From a checkpoint of a small multi-label audio tagger: widths [80, 160, 320], 16700 steps.
Rows from block 3 of a small multi-label audio tagger, named by matrix and row number. Rows with one number belong to one channel. Each number is 500 + 50 x the weight over its row's rms, rounded and kept within 0 to 999. All counts start at 0. Numbers have three digits each. After the name is the row's rms in percent of the matrix's.
After each channel's rows are labels from the 100 clips, of 14976, where the channel reaches its highest value: "peak in band" is the frequency band that holds the peak; "top examples" is what is common among them. Only what is clearly more common there than usual is listed. The data: simulated sounds of rotating machines with and without faults.
# convs0: first 3x3 conv (model.blocks.3.convs.0.weight, 80x80x3x3, each kernel summed), inputs 0-79
# convs1: second 3x3 conv (model.blocks.3.convs.1.weight, 80x80x3x3, transposed, each kernel summed), outputs 0-79

convs0.76 092:490508415466468486508482499481506425482455421542481482454523477542487504518621498578519448408542530619413507475476408466409545494483512594511489464626467547542487490436532517538452435521533413515521496451550529499550488511398525549460410552
convs1.76 110:429512508494511529518558473536455596477402560537459518475511491418534484529550376526517532456525594583526530512563471471500469517560493535536516583556646495427469559499455482402548477442503478405495503528411521480467526445496512466549599496
peak in band: 1000 to 2000 Hz
top examples: rattle; conveyor

convs0.61 074:538500533514444512547563595473470532411493456530528490437450491597555480426549464500494500472507512516481518537478533472470439605417520544399443401409487539418513461544449506501478516474481443489506575522569576534339508493565545506499498563
convs1.61 074:554503343521449464515505520408460387538551485468519557499530558452504493494432524387447568541470505438462531376456525423460536486504462487543589526516529441523554507479441526487577527501451502432469482530466530442591448501482447514457433473
peak in band: 500 to 1000 Hz; 250 to 500 Hz
top examples: speed: slow; compressor

convs0.65 069:519452458567582441555435480446393430479501416496471563415495453496560533505515544496546468542478531415543496580581420487430456532567476495473526434450427524430517499451477530504486552521507417594543454602564500478466460435472505562511460550
convs1.65 101:494525532517554561334445515524553549475418496536478432465426465526498400464458467496475458474521444466366434508493441507612556429505459410495515565479460421504448541500497504501452441475502592485465509491442451510498495539585467464506538455
peak in band: 0 to 250 Hz
top examples: electric motor; speed flutter

convs0.33 119:546506527425490524447508392494430628500508534489496499483524475537461530490465505712571503406440548558517484547515449544502451470474562500522561521560522455465450516488461476467469375435528460446483441509524472490489504546405533502502543500
convs1.33 123:408484414499576456534497552608489552484497499452412520522583511534488494463668480586486465423487478488572467483496448443468437544463519473517476538511559456494481502568494497491549504605513537398472429531530573475554523518449572465429537500
peak in band: 1000 to 2000 Hz
top examples: conveyor

convs0.46 104:616517539504444499428631485506515471485456442419427550516603498494471468513368405498593481474453380522517493518481437460497494484549479481467518476435486502458369550494432483492491537548469495458564520544484558499513501481455543558565518506
convs1.46 091:458564491464483497459464461516512411457564461497443534499481467653574427441517498422518555469454515498549473432457606505531504467485489494483455548452496414408575475442510443587388526483485568515510510426485454467466453532491428555472429449
peak in band: 0 to 250 Hz
top examples: piston engine; clipping; text has "clipped"

convs0.50 106:393462548499464494465518493437541485516460534459507527562527375435507506475421511513431519587496416485530564474420430563570478460509500499556536510497515534483571547521516513460581459504457505397547459572650490518480595439448499492441543525
convs1.50 132:573517510529497562533442511495501487481503477462556447445490547457476513522416466464489549421486562547544459513534563456447446555551504542468489549463368408499403510502490535477424605552583449610493543486366472487553475467498524439578480507
peak in band: 0 to 250 Hz
top examples: piston engine

convs0.19 086:452489477475458493446465605464505532510466461519372454547454529462619572477443492514508408588514498484501466468465538394495461470493504441432449434489441521522550494508545568516427474435402567567510517558541535446442577550575527474459547512
convs1.19 084:483429422501454553488517561461510398429544540530557536578495394537432446395454470402461501422469515481518464497425481517455451529460431500514512453511470454556479541453476425538517412523459519537425491508457586463553498405437504522522427557
peak in band: 250 to 500 Hz
top examples: rattle; compressor; machine: electric motor; clipping

convs0.77 086:535548571487479490482528474571490462520466504508458465521530633407596561466521519449501474480449548496499466463483461475551512521440419444565481564390452507489462522475510557503460502409425644543442543412518536445447530562525516559415521475
convs1.77 085:440533492541600534503477419449450566481639533492473557456494372617498501458541518619509532434496408483524519490544492573531485540498534518480482402586496455510507503461436493453415499557497503543534462534477512465536529458480457554557524575
peak in band: 500 to 1000 Hz
top examples: thin (high-pass); compressor; rattle

convs0.51 122:489458405512500505395534475466405534508469575523454521502495496574506512522502477545475486337535584412431576452554629596481381484493505473475471514496504568528521486483507439456527551539490540563527449518493488501491570510553474415482535493
convs1.51 134:611583477471421455519468496525573479504582473466492453477510531463490595520351477367514473545406460472532546583571410444473463493500486435476548525406459470437471506545491502541435532486514499563517563486483497461478487521545481559493425492
peak in band: 1000 to 2000 Hz
top examples: rattle

convs0.71 078:471564591540426490551599448423560500534461430493404591572475526473494491491448513562543445448496400409530502518518521547465432531541517428480427481544391528499557521559498509529462443502490442515537427468582538512450499503490522440444544418
convs1.71 135:513420464440515468540427485543514528531536513498609449477470455531504545474468502590507496464487613461414466441461478540583556541412531490534555527522483581576470434448449459478537497537452506461466549510493521389487490541562506669480546538
peak in band: 0 to 250 Hz
top examples: piston engine; rattle; machine: compressor

convs0.68 137:436569410528471519544510500494470412475554523552458474335547441579473541522483467521548492510486510462454537563519515568536538523511523477387524532372504504504548487549395478464469499464555493475551554571489558405486423449479503478549490579
convs1.68 085:505450461544461448512516533436486643584444470470550490482549548446565444438500518488497555481461514515479581545427446502524422409489388519516476443514433527469555521545509421571422370511414453488514492527470476471513560587518519516524542530
peak in band: 0 to 250 Hz
top examples: clipping; text has "clipped"; piston engine

convs0.1 074:526501595498474468486442539597580538482425506543435469520517577453563517484423393473493456515431602499499503434483525543496525460467434557497555544468432456484430583448500491498598615537480545474451472490521426419418495554453482504492495436
convs1.1 081:551541400515553591482551559473431496403538478524454518516448454578482452452480546607484559489543514573459482465486503549527456462554557440509541400526586518521506496565561520493539485486424441502376510535509498519547528420531374528480491543
peak in band: 250 to 500 Hz
top examples: compressor; speed: slow